config = dict(
    model='spectrogram enhancement model',
    dataset='struck, bounced, scraped and rolled objects made by modal synthesis',
    train_examples=78125,
    gain_aug_db=6,
    n_mels=64,
    hop_length=160,
    input='log_mel',
    win_length=512,
    task='enhancement',
    loss='charbonnier',
    arch='unet',
    norm='batchnorm',
    hidden_act='mish',
    pixel_unshuffle=2,
    widths=[64, 64, 128, 256],
    blocks_per_level=1,
    block='basic',
    dropout=0.1,
    attention=False,
    upsampling='nearest_conv',
    init='torch_default',
    residual_init='none',
    optimizer='muon',
    muon_scale='match_rms_adamw',
    learning_rate=0.0061,
    momentum=0.9,
    nesterov=True,
    orthogonalizer='newton_schulz_5',
    adamw_lr_other_params=0.0014,
    max_grad_norm=0.5,
    magnitude_pruning=0.7,
    max_steps=5300,
    batch_size=256,
    epochs=17.4,
    lr_schedule='cosine',
    final_lr_fraction=0.1,
    warmup_steps=1060,
    weight_decay=0.0,
    adamw_weight_decay_other_params=0,
)
Rows from block 2 of a small spectrogram enhancement model, named by matrix and row number. Rows with one number belong to one channel. Each number is 200 + 20 x the weight over its row's rms, rounded and kept within 0 to 999. All counts start at 0.
After each channel's rows are labels from the 100 clips, of 14848, where the channel reaches its highest value: "peak in band" is the frequency band that holds the peak. Only what is clearly more common there than usual is listed. The data: struck, bounced, scraped and rolled objects made by modal synthesis.
# convs0: first 3x3 conv (model.enc.2.0.convs.0.weight, 128x128x3x3, each kernel summed), inputs 64-127
# convs1: second 3x3 conv (model.enc.2.0.convs.1.weight, 128x128x3x3, transposed, each kernel summed), outputs 64-127

convs0.89,152,201,211,191,179,170,200,200,198,167,203,193,187,208,192,153,200,235,189,182,162,180,162,207,201,215,200,212,176,181,200,190,149,200,211,200,191,200,197,171,190,200,195,179,200,209,170,220,190,244,205,200,218,194,181,213,209,200,220,200,226,200,233,182
convs1.89,217,198,160,200,226,217,200,198,193,207,210,205,236,200,239,200,208,192,239,193,227,195,200,204,193,220,182,177,225,197,185,200,203,198,173,201,199,168,209,214,212,200,200,240,235,194,197,195,171,183,221,208,192,200,165,200,200,199,142,208,166,226,177,213
peak in band: 2000 to 4000 Hz

convs0.91,200,177,195,181,193,202,224,215,200,189,200,123,188,209,198,139,194,214,193,198,177,207,189,220,200,194,204,195,200,194,212,208,185,185,211,186,183,196,188,185,193,179,188,173,189,206,190,200,178,229,223,206,236,203,169,203,210,205,200,193,202,200,236,160
convs1.91,208,182,190,184,215,220,182,203,200,193,202,232,241,193,221,192,200,190,219,196,243,216,200,265,200,207,214,200,187,208,170,190,218,217,193,200,191,161,208,154,203,218,214,235,225,200,200,185,226,195,187,166,173,214,180,184,210,193,135,188,190,224,184,233
peak in band: 2000 to 4000 Hz

convs0.111,168,180,200,188,179,188,183,187,177,212,202,215,182,205,195,196,204,200,189,166,182,196,232,194,178,181,177,201,182,217,167,163,219,179,162,178,222,184,194,240,183,224,206,220,152,223,248,214,218,162,185,212,183,205,200,213,194,187,200,214,171,205,207,229
convs1.111,177,195,194,200,200,209,190,208,209,207,177,213,211,236,202,194,192,202,208,180,195,235,168,210,191,219,190,203,209,163,215,239,191,217,232,154,219,211,206,210,197,151,196,177,271,191,170,218,205,214,246,202,231,204,192,164,191,204,199,186,214,198,179,179
peak in band: 0 to 250 Hz

convs0.11,217,217,199,245,219,192,184,208,184,213,190,200,177,190,214,201,196,210,180,182,175,200,188,218,193,163,224,199,220,206,172,191,176,222,186,217,218,196,226,182,195,200,235,179,172,218,202,200,178,239,216,190,194,197,200,225,192,168,204,183,200,204,175,212
convs1.11,182,198,154,210,200,209,199,157,192,182,191,232,203,185,211,194,195,188,211,200,190,200,183,200,195,200,180,194,186,212,190,186,225,181,221,200,211,200,185,163,200,186,225,200,190,198,209,221,230,194,195,177,189,178,179,244,204,184,169,172,165,177,200,195
peak in band: 250 to 500 Hz

convs0.25,206,200,197,209,270,192,190,188,228,221,189,269,212,195,205,189,207,198,203,200,235,201,215,150,197,198,196,186,185,206,204,193,201,191,186,205,200,200,176,211,208,213,216,237,178,196,261,200,230,200,200,191,150,212,247,200,189,200,200,200,200,203,149,238
convs1.25,206,185,201,199,170,203,194,206,177,180,200,140,209,211,189,200,217,205,181,188,144,195,206,218,217,200,207,213,219,200,227,216,203,205,222,203,193,208,186,186,193,199,202,142,181,204,161,201,186,213,215,206,222,173,206,216,210,200,183,211,215,181,224,157
peak in band: 2000 to 4000 Hz

convs0.44,192,216,196,217,231,218,200,223,200,184,222,215,214,172,190,214,201,193,221,224,214,204,218,230,191,210,200,182,187,200,196,212,260,217,204,136,201,222,224,229,184,157,208,199,228,228,174,166,198,220,218,208,216,200,217,199,154,166,192,208,176,178,212,201
convs1.44,209,179,207,165,161,219,165,187,235,210,200,205,197,206,239,188,190,212,192,199,206,202,188,200,204,229,197,187,175,211,181,189,200,170,223,238,202,205,189,171,206,211,199,200,196,195,216,170,216,236,218,179,179,223,195,197,171,180,216,175,217,218,206,222
peak in band: 1000 to 2000 Hz; 500 to 1000 Hz

convs0.59,195,200,170,184,184,200,208,165,216,204,188,205,168,180,190,189,202,197,178,173,191,197,216,200,162,185,193,197,205,180,232,182,211,191,208,183,200,194,195,217,193,213,218,185,210,201,206,208,180,169,204,208,195,182,173,183,196,186,149,196,184,192,190,200
convs1.59,200,184,223,208,238,204,219,194,191,215,211,191,215,189,202,202,207,183,190,204,204,186,200,185,209,191,204,231,230,200,230,211,157,198,154,209,205,186,200,252,181,156,165,186,191,200,186,190,204,209,220,212,211,200,229,185,208,203,226,179,232,170,190,210
peak in band: 0 to 250 Hz

convs0.87,195,191,212,211,203,226,187,183,183,236,200,214,186,200,234,200,200,228,200,192,181,210,188,184,197,147,191,168,200,203,173,214,198,204,186,183,202,200,200,200,205,230,190,200,180,200,210,200,235,212,180,173,187,204,221,129,202,202,221,244,201,221,218,200
convs1.87,173,188,170,207,215,193,218,190,200,189,228,201,284,198,162,190,192,185,195,202,205,188,190,172,204,211,200,200,215,194,214,221,218,203,195,235,199,221,184,222,209,148,201,215,206,217,179,242,182,189,196,152,212,239,189,202,200,214,193,175,186,210,229,202
peak in band: 0 to 250 Hz

convs0.9,215,163,200,212,246,204,262,203,213,238,197,221,253,188,205,200,200,187,209,202,256,200,210,178,200,190,200,178,200,218,200,193,209,200,174,207,210,196,190,209,209,226,200,237,200,200,251,193,227,205,200,181,189,200,231,209,200,207,200,193,200,193,132,236
convs1.9,196,181,200,219,148,170,187,236,208,183,221,165,200,231,190,181,208,209,190,202,148,193,185,176,218,204,207,208,216,191,221,207,200,214,221,216,206,209,172,188,189,198,194,152,174,205,159,198,182,200,208,194,230,195,220,177,200,212,179,206,196,187,265,174
peak in band: 2000 to 4000 Hz

convs0.40,163,228,202,192,223,220,187,208,244,193,200,197,174,220,176,210,216,213,192,180,200,196,179,237,231,200,211,239,197,203,197,209,240,201,168,177,174,186,229,195,186,160,198,200,193,206,199,207,197,164,184,215,191,212,226,193,207,184,218,213,177,200,215,211
convs1.40,217,210,215,188,178,196,209,207,186,206,214,186,217,194,187,185,194,177,196,202,229,153,200,138,204,207,210,186,213,207,200,178,204,231,189,171,206,233,201,197,251,191,200,200,173,200,205,212,213,180,208,223,190,208,204,227,182,197,182,225,186,208,212,194
peak in band: 1000 to 2000 Hz; 500 to 1000 Hz

convs0.99,184,193,200,200,129,218,188,202,200,193,212,162,136,192,194,247,205,213,194,199,223,207,204,210,242,186,184,188,200,191,207,207,210,198,210,215,214,212,193,192,197,195,221,218,193,217,145,200,192,209,204,192,212,208,197,209,215,215,178,200,215,200,181,187
convs1.99,200,200,221,229,154,205,200,192,183,193,251,167,212,185,193,185,182,195,200,195,161,179,171,172,216,166,207,210,183,217,200,197,191,204,217,223,212,200,192,219,200,193,200,186,169,236,207,200,205,197,189,214,200,171,278,200,197,177,206,200,216,169,245,195
peak in band: 250 to 500 Hz; 500 to 1000 Hz

convs0.53,199,186,200,162,200,209,204,211,202,204,147,175,205,179,200,175,215,214,200,197,195,194,209,197,231,233,147,207,198,173,209,218,200,217,191,131,202,206,239,205,237,209,180,165,206,181,235,190,200,205,200,148,182,237,199,221,178,231,215,200,200,204,222,213
convs1.53,210,209,154,210,216,249,200,172,169,181,240,210,222,178,208,205,208,212,200,248,244,206,182,200,207,172,202,214,215,214,208,139,192,189,211,222,218,175,148,220,204,205,219,200,186,189,202,208,200,165,212,216,217,226,173,204,247,200,199,208,186,193,216,200
peak in band: 1000 to 2000 Hz

convs0.71,218,221,200,189,206,209,228,234,180,206,192,186,220,182,200,187,197,215,186,200,200,220,209,200,218,213,246,190,210,194,188,204,209,236,198,200,230,227,178,172,177,178,180,205,257,231,182,240,218,220,216,159,229,217,222,196,239,187,200,172,197,212,186,200
convs1.71,207,176,222,207,181,178,204,176,198,180,178,199,185,207,200,188,192,185,214,232,207,201,172,206,219,196,193,208,202,217,177,189,200,173,204,225,200,156,224,208,211,210,195,206,127,157,219,205,181,199,158,168,166,207,214,192,190,222,222,200,190,219,207,235
peak in band: 500 to 1000 Hz

convs0.102,172,186,190,196,200,205,230,224,218,212,217,185,200,202,192,181,222,221,208,200,220,251,230,204,226,201,186,207,184,211,193,199,215,225,187,196,224,219,215,223,185,156,186,218,200,226,197,183,207,177,199,135,203,172,217,176,206,196,186,159,215,168,258,183
convs1.102,232,205,207,200,183,213,149,200,208,216,190,200,220,189,202,194,182,189,207,206,187,186,183,158,207,183,220,194,181,210,200,150,179,179,197,200,200,200,216,200,211,173,201,196,185,189,220,191,232,200,200,183,144,194,209,261,166,211,203,248,198,233,163,243
peak in band: 1000 to 2000 Hz

convs0.119,211,191,200,188,148,221,200,182,180,226,205,207,154,210,224,197,213,200,191,191,197,176,194,223,168,192,172,196,193,168,200,210,179,209,201,205,182,193,168,193,215,212,225,201,192,206,202,207,197,217,218,201,219,183,183,179,208,200,238,182,199,209,201,199
convs1.119,206,244,197,200,194,195,200,200,200,190,202,218,194,190,197,222,217,232,167,210,188,178,227,188,173,183,222,188,219,175,195,181,181,209,190,210,191,227,187,215,214,200,186,149,176,224,202,220,162,203,192,200,192,205,243,200,236,198,208,220,220,182,200,229
peak in band: 250 to 500 Hz

convs0.57,200,199,222,237,194,217,211,190,211,195,224,192,189,189,203,179,199,172,185,204,191,229,203,171,182,150,180,210,212,188,189,190,207,212,156,219,198,225,210,180,161,184,201,206,199,178,200,180,225,188,205,169,198,160,199,214,194,244,200,139,201,220,186,190
convs1.57,193,213,179,191,193,187,150,245,210,207,182,205,225,197,205,212,209,219,196,176,205,230,200,212,200,225,177,167,174,187,169,192,203,176,218,181,196,228,200,180,207,205,195,194,261,208,196,192,214,230,189,196,223,262,212,139,161,154,203,199,228,184,183,229
peak in band: 500 to 1000 Hz

convs0.117,204,183,183,181,149,207,228,210,187,226,214,215,210,225,192,271,206,216,181,178,191,219,218,206,218,198,184,198,200,189,254,186,184,182,213,201,200,171,165,219,188,197,200,231,189,192,231,230,209,205,227,181,193,252,209,206,201,201,207,182,178,200,180,200
convs1.117,195,221,205,206,207,229,192,207,210,191,205,180,191,185,217,198,197,203,185,226,224,164,198,204,149,197,211,191,178,194,200,175,168,217,209,208,204,224,196,217,206,200,180,188,205,203,170,186,196,210,176,213,178,189,230,205,204,208,208,210,250,200,235,207
peak in band: 250 to 500 Hz

convs0.94,211,162,216,176,220,172,214,208,187,156,180,236,180,202,207,207,219,188,193,207,200,206,188,200,207,203,197,231,206,210,179,187,202,195,209,218,222,221,196,220,144,195,200,202,187,187,191,218,167,223,189,175,202,200,194,196,231,172,243,198,190,238,197,200
convs1.94,197,200,204,200,178,173,191,204,214,214,175,157,178,224,209,197,200,205,200,195,204,201,205,158,172,201,200,171,208,184,215,186,192,218,157,194,129,240,209,203,203,196,200,170,178,206,197,226,245,217,190,200,187,192,200,203,205,204,180,232,216,196,177,196
peak in band: 250 to 500 Hz

convs0.17,208,208,215,180,177,213,191,192,181,233,241,182,168,194,179,203,182,215,233,204,170,197,200,198,191,213,223,181,184,226,185,220,183,209,233,246,229,181,199,208,189,208,216,191,190,145,197,197,200,160,185,184,196,207,190,204,231,215,181,231,213,213,183,206
convs1.17,185,181,194,218,195,153,197,256,202,193,193,207,224,198,219,190,216,200,189,233,181,223,191,220,210,207,193,174,200,190,169,211,204,186,218,160,189,215,184,222,199,199,192,208,233,198,157,199,189,219,235,197,237,182,202,130,183,165,216,193,193,210,196,241
peak in band: 0 to 250 Hz

convs0.28,237,203,223,213,189,178,210,200,244,254,180,237,200,210,210,201,207,174,195,198,174,182,192,185,200,207,203,200,197,206,200,196,138,194,191,206,192,200,187,200,183,205,210,167,200,200,228,188,200,188,197,197,226,173,200,200,200,205,186,208,223,200,259,210
convs1.28,180,169,181,177,229,220,184,171,157,169,220,217,228,196,199,206,200,222,200,190,270,209,184,200,183,186,195,181,184,219,190,204,189,178,187,205,218,176,214,225,209,178,200,215,191,200,212,214,184,200,200,200,185,200,210,182,189,196,208,187,200,200,165,230
peak in band: 4000 to 8000 Hz

convs0.120,200,196,176,198,218,202,203,194,210,197,216,200,200,201,215,181,194,200,233,179,200,196,218,200,216,205,188,193,140,189,188,235,200,225,196,216,189,244,187,178,193,200,205,213,186,153,209,179,205,163,201,195,217,200,220,212,174,238,192,187,193,167,185,216
convs1.120,235,195,219,188,195,167,198,152,183,212,227,206,198,233,183,205,187,197,164,220,251,216,195,198,193,186,200,240,220,187,233,195,195,198,193,200,193,185,195,218,213,200,241,261,162,185,231,189,183,155,202,214,170,181,173,202,233,163,176,216,189,182,211,179
peak in band: 250 to 500 Hz

convs0.125,205,210,176,211,196,204,175,178,202,191,184,195,208,198,199,192,196,211,189,178,196,186,173,203,235,208,191,219,218,200,191,185,173,191,170,88,207,167,225,199,188,170,200,210,249,223,200,193,205,178,208,198,183,209,206,169,165,187,171,216,200,219,163,198
convs1.125,192,200,198,200,194,200,200,222,257,191,200,180,193,248,200,217,190,198,239,191,211,206,203,195,175,205,184,200,206,200,191,171,217,217,203,211,187,220,200,213,230,254,188,200,173,183,244,204,188,192,213,187,180,214,201,222,203,219,194,204,195,245,252,204
peak in band: 1000 to 2000 Hz; 500 to 1000 Hz

convs0.82,228,200,207,207,218,188,188,231,181,230,194,234,188,196,220,224,200,213,199,181,198,214,196,194,134,230,193,180,183,186,204,199,200,195,196,209,187,214,198,208,196,192,210,238,200,174,189,250,194,195,221,200,226,239,208,200,231,214,200,208,200,184,186,193
convs1.82,215,187,191,200,180,187,139,200,200,154,219,123,207,187,193,200,203,214,153,195,175,159,213,243,200,197,221,208,202,200,176,188,167,221,198,205,207,188,185,208,198,185,193,179,206,200,156,190,187,204,204,218,160,200,218,209,196,200,224,195,212,204,182,208
peak in band: 4000 to 8000 Hz

convs0.7,231,190,204,193,190,192,238,192,182,200,190,192,201,189,197,213,190,205,200,190,206,188,188,207,162,190,182,194,187,190,165,211,189,230,214,231,192,206,221,182,194,202,175,216,191,182,241,231,200,181,187,143,222,176,206,185,253,175,224,203,187,200,181,188
convs1.7,145,200,182,206,200,190,175,212,210,251,199,212,200,219,195,221,192,190,158,163,172,208,223,226,218,197,190,196,199,194,200,222,179,194,162,151,196,210,194,203,215,185,226,195,229,176,207,181,195,215,232,209,180,202,193,202,200,209,200,186,205,202,163,169
peak in band: 0 to 250 Hz

convs0.97,197,211,194,217,178,207,198,200,185,196,203,184,178,210,209,194,186,227,200,171,201,192,190,203,251,174,190,192,177,202,219,192,187,204,162,176,166,183,195,149,227,226,183,208,219,240,228,185,192,154,216,173,158,187,206,241,222,196,190,211,221,203,188,208
convs1.97,215,227,212,164,201,204,221,220,217,219,180,199,196,207,191,184,173,192,209,222,172,181,227,199,208,218,214,185,209,186,193,204,180,208,211,204,178,208,219,246,163,225,181,160,185,212,210,204,193,237,184,182,210,217,198,171,164,212,184,147,200,225,192,215
peak in band: 250 to 500 Hz

convs0.31,190,209,211,204,190,180,173,213,205,218,166,200,202,158,164,186,208,219,185,177,197,209,218,219,226,200,177,197,190,205,191,210,205,139,214,133,192,189,208,176,168,210,200,200,208,158,222,202,209,190,191,206,183,156,189,161,206,217,187,180,212,211,196,187
convs1.31,164,188,202,182,199,193,225,192,153,176,255,223,170,189,196,207,183,209,201,213,207,208,179,210,202,208,194,204,189,221,194,238,226,192,172,210,210,206,164,194,204,191,190,192,210,173,176,178,187,240,206,200,226,210,184,216,244,185,173,200,173,217,196,192
peak in band: 250 to 500 Hz

convs0.23,230,178,192,215,185,207,200,167,196,207,240,200,188,208,197,190,208,200,213,194,203,198,189,201,189,234,225,214,220,214,210,191,128,207,203,204,186,188,188,193,200,200,165,206,144,228,200,238,170,188,214,191,177,207,221,171,230,216,238,207,172,214,191,190
convs1.23,177,188,184,195,210,169,172,238,205,205,188,200,192,195,197,222,211,194,184,216,204,195,220,178,195,187,201,197,154,199,195,200,230,176,188,154,210,207,202,193,201,147,244,215,217,186,204,180,209,240,192,193,215,162,174,247,225,195,187,176,216,151,169,196
peak in band: 500 to 1000 Hz

convs0.109,195,218,189,215,216,221,200,177,200,200,180,200,221,196,198,195,200,184,217,184,193,209,207,200,235,189,191,195,196,168,204,224,200,223,162,190,193,200,187,194,230,220,184,203,182,179,214,174,222,195,188,208,200,206,221,223,158,208,189,167,230,190,197,236
convs1.109,211,189,231,180,190,206,240,169,180,218,173,261,166,200,195,205,173,209,181,242,192,169,177,206,188,186,212,200,206,199,193,199,163,186,211,191,194,219,200,217,186,209,200,223,163,222,180,233,200,196,168,195,208,176,168,188,232,153,174,211,186,208,157,195
peak in band: 1000 to 2000 Hz

convs0.98,245,171,203,207,193,207,205,162,243,199,212,209,207,214,205,192,221,208,201,199,169,203,192,215,195,205,168,198,213,190,160,191,188,213,172,198,205,204,187,217,193,142,207,239,158,192,186,181,182,198,187,124,182,198,186,178,209,205,186,183,195,192,178,200
convs1.98,217,203,186,233,200,139,188,175,252,226,176,200,206,226,193,194,188,173,200,221,178,183,235,212,225,217,170,175,235,209,200,207,197,215,251,210,190,241,200,207,194,187,200,182,227,186,219,223,241,198,175,203,157,192,183,205,176,192,201,182,208,204,199,186
peak in band: 1000 to 2000 Hz

convs0.74,206,201,178,179,178,238,215,213,185,210,182,189,175,200,187,218,229,234,220,196,218,196,184,204,209,193,177,160,186,190,144,200,166,190,195,203,206,180,185,195,186,209,183,212,200,191,200,204,200,186,188,218,224,205,215,181,184,194,170,188,245,191,185,238
convs1.74,193,196,247,215,187,160,203,182,219,212,194,212,205,213,218,206,199,185,191,190,195,205,207,197,186,208,236,268,215,208,200,213,210,217,196,185,163,200,218,208,230,206,206,201,159,203,165,208,163,187,214,214,208,207,180,200,212,183,190,202,183,195,226,204
peak in band: 1000 to 2000 Hz

convs0.76,200,202,219,194,193,196,187,204,218,233,187,200,204,186,183,185,225,222,201,206,214,234,214,193,200,195,197,197,190,197,186,191,212,150,200,120,202,192,183,208,177,213,217,187,260,178,226,200,146,193,200,194,177,182,180,119,194,204,181,206,213,200,216,194
convs1.76,191,195,209,208,216,207,230,191,169,173,224,238,169,188,201,202,193,189,187,239,178,189,155,237,200,206,210,205,185,219,198,227,196,208,191,230,190,216,194,200,183,176,188,200,135,188,196,182,205,227,215,179,225,218,212,198,233,166,190,205,193,226,181,178
peak in band: 2000 to 4000 Hz

convs0.14,226,193,206,197,175,188,211,208,221,237,177,232,167,223,212,196,200,193,209,223,217,167,191,168,195,200,200,211,200,211,190,193,149,196,204,198,200,194,218,197,162,218,200,194,200,209,211,200,201,187,187,197,209,130,200,205,210,200,186,181,207,200,231,217
convs1.14,141,168,188,170,245,205,183,186,187,189,211,241,239,167,200,219,185,185,206,194,248,205,181,228,169,190,181,184,169,200,187,218,186,180,188,223,200,184,207,222,208,205,193,259,217,195,208,195,166,200,218,207,176,207,198,192,195,188,192,214,175,206,152,231
peak in band: 4000 to 8000 Hz

convs0.85,200,177,199,199,197,153,216,200,170,188,181,219,211,219,179,200,211,185,217,227,202,212,214,194,191,214,232,215,224,204,185,187,222,216,244,244,175,193,195,195,200,156,200,193,185,220,172,221,217,212,207,211,200,192,234,223,217,201,189,217,213,213,206,181
convs1.85,200,200,182,187,185,202,166,225,199,211,221,200,183,145,223,194,194,213,199,158,210,209,194,186,217,198,157,200,184,209,200,198,175,160,209,152,210,200,224,209,214,212,210,216,211,140,226,193,195,245,196,188,199,194,170,213,188,188,217,190,221,205,196,212
peak in band: 500 to 1000 Hz

convs0.96,199,176,201,206,232,194,259,214,194,212,200,249,221,200,200,195,217,190,200,213,210,217,200,155,196,172,215,192,183,210,216,205,200,192,183,200,220,209,155,214,227,213,239,226,207,207,220,200,200,150,186,213,190,200,205,203,205,192,192,198,211,209,138,205
convs1.96,202,217,225,204,200,191,209,219,180,185,200,173,182,203,203,184,206,223,192,164,129,180,208,201,200,200,185,229,200,196,203,200,183,196,184,218,198,200,183,188,199,200,148,198,200,201,162,223,200,200,229,181,214,191,228,200,202,230,200,199,192,214,230,231
peak in band: 4000 to 8000 Hz

convs0.112,197,157,162,224,199,207,200,208,155,217,189,189,132,189,179,167,217,205,230,196,182,183,189,205,186,199,174,222,221,201,194,220,183,168,170,160,196,140,192,208,189,205,193,214,217,158,189,183,194,222,192,213,189,194,205,199,221,183,198,193,209,181,179,222
convs1.112,192,195,246,214,204,170,200,207,233,232,209,229,211,200,215,204,234,179,203,208,200,255,214,243,196,175,216,200,158,192,188,191,210,225,200,202,178,187,210,175,200,200,234,209,201,235,178,206,210,205,222,232,229,201,180,194,195,200,190,207,191,221,183,149
peak in band: 1000 to 2000 Hz

convs0.30,186,191,172,216,201,191,212,182,229,233,168,221,219,178,201,215,224,195,199,196,200,199,200,193,220,196,206,192,213,192,170,185,205,193,160,214,182,154,193,197,185,190,222,192,175,199,212,213,218,127,182,198,200,200,179,190,146,194,169,191,169,197,181,203
convs1.30,225,182,229,187,215,218,196,233,232,229,220,192,183,207,200,198,192,210,191,164,213,197,189,191,212,230,185,183,180,192,192,206,181,187,235,203,186,234,198,208,219,191,227,216,223,197,183,188,278,234,218,202,226,193,210,170,200,180,211,179,208,183,192,205
peak in band: 250 to 500 Hz

convs0.90,235,187,207,197,188,234,200,210,216,190,234,214,212,200,188,190,183,212,205,193,183,210,176,223,159,213,217,189,189,200,220,164,185,228,207,228,200,202,169,211,215,161,200,230,200,212,200,207,205,201,228,177,206,234,210,199,199,182,161,187,175,191,191,193
convs1.90,183,200,199,207,186,183,157,192,224,227,179,197,195,182,220,217,187,195,163,202,209,175,221,206,222,199,176,200,239,215,203,180,194,174,198,201,213,189,220,176,198,224,226,204,200,147,252,170,200,216,198,200,176,186,199,221,168,224,222,214,213,212,250,222
peak in band: 1000 to 2000 Hz; 500 to 1000 Hz

convs0.95,188,219,190,162,177,173,215,198,178,194,187,180,185,210,194,238,210,200,196,213,201,171,213,164,197,205,192,174,191,209,200,169,200,200,195,198,173,157,221,195,206,194,179,189,185,223,222,206,167,199,193,167,190,208,199,189,202,211,185,203,171,209,196,190
convs1.95,196,201,208,200,178,212,182,238,207,209,171,229,217,190,190,204,214,207,186,192,175,253,196,233,205,216,202,166,176,200,187,194,181,200,209,176,199,221,203,231,203,206,194,190,279,197,173,207,199,217,224,214,219,200,203,142,191,185,193,209,219,209,188,222
peak in band: 0 to 250 Hz

convs0.51,207,194,207,168,202,198,152,196,218,239,196,223,191,173,199,191,202,187,205,194,205,207,194,189,170,188,199,201,179,192,183,204,198,159,203,171,188,208,195,192,166,184,227,200,187,200,161,195,205,227,200,195,204,206,202,104,174,204,191,208,196,206,186,190
convs1.51,190,196,191,239,191,211,200,210,226,187,201,190,229,217,194,221,234,250,183,268,200,200,193,206,206,220,194,207,220,202,264,195,221,231,222,210,204,208,205,233,190,200,218,210,186,214,187,179,180,193,206,213,201,202,200,182,250,195,215,198,184,191,216,176
peak in band: 250 to 500 Hz; 500 to 1000 Hz

convs0.35,212,208,206,212,231,214,188,196,241,189,205,168,205,224,200,197,179,221,195,180,200,200,211,182,203,189,193,201,212,194,199,162,190,216,189,254,206,212,172,190,185,185,168,203,200,168,225,178,200,217,195,199,225,172,206,193,203,192,210,191,187,174,219,180
convs1.35,196,176,183,203,151,209,189,191,155,200,213,204,202,179,179,223,194,200,218,201,226,208,200,242,170,184,189,209,194,231,200,207,200,178,214,209,202,228,196,223,215,195,200,201,175,200,168,185,196,212,185,170,205,195,175,181,213,184,168,200,167,200,189,215
peak in band: 2000 to 4000 Hz

convs0.62,224,206,211,200,137,196,226,220,229,210,192,241,192,203,198,211,195,193,202,193,177,190,176,193,200,200,186,200,193,200,208,200,140,206,187,195,195,200,200,200,184,194,204,184,200,204,246,200,195,191,197,195,229,200,213,200,195,202,191,202,215,203,251,213
convs1.62,179,162,188,135,237,217,199,173,190,187,200,213,250,200,221,194,176,186,194,200,238,197,201,225,185,191,192,205,193,234,184,193,207,192,200,199,201,191,213,239,194,171,190,222,212,194,220,182,192,200,201,209,186,217,185,180,193,191,215,206,200,208,148,206
peak in band: 4000 to 8000 Hz

convs0.66,210,209,193,187,189,192,200,197,201,203,181,238,186,193,179,195,221,207,174,185,156,218,219,211,226,184,164,177,212,189,224,216,209,193,179,171,186,200,165,200,192,216,223,200,195,187,202,185,191,175,209,204,182,204,160,189,210,202,181,237,208,188,179,184
convs1.66,184,182,237,175,239,219,200,209,206,203,200,200,224,185,199,193,175,183,195,213,220,172,176,187,168,169,222,203,196,212,200,205,140,196,243,171,219,189,203,207,200,192,194,193,202,217,197,215,188,210,226,176,196,183,268,175,208,209,206,174,184,206,204,209
peak in band: 250 to 500 Hz

convs0.84,195,200,192,217,225,207,187,223,194,205,222,183,151,181,190,171,225,218,189,202,182,181,191,152,206,193,182,230,209,206,166,205,203,212,200,179,224,171,195,195,208,220,200,165,220,232,219,195,199,163,206,229,193,194,191,174,242,217,227,211,216,214,204,210
convs1.84,224,226,186,181,174,153,214,181,232,200,220,191,213,188,226,206,184,164,218,200,200,200,175,238,175,179,207,164,194,209,200,189,254,226,200,234,201,222,174,200,196,206,200,200,220,172,200,210,196,219,201,194,186,217,197,232,173,208,193,160,223,209,208,205
peak in band: 250 to 500 Hz; 0 to 250 Hz

convs0.49,200,196,187,199,215,190,178,178,175,201,203,215,181,198,190,200,178,182,192,200,206,201,195,188,123,205,186,216,245,200,176,200,220,185,185,214,159,199,202,198,208,197,228,193,193,232,227,187,200,199,219,209,204,200,197,188,200,179,196,188,200,191,213,191
convs1.49,210,195,208,170,211,186,222,204,207,214,199,168,223,192,190,193,225,197,205,215,189,195,206,225,211,232,211,184,205,243,160,191,204,213,198,176,215,203,205,235,162,216,172,196,198,215,181,204,191,208,225,165,212,210,223,232,179,219,210,215,193,217,183,180
peak in band: 250 to 500 Hz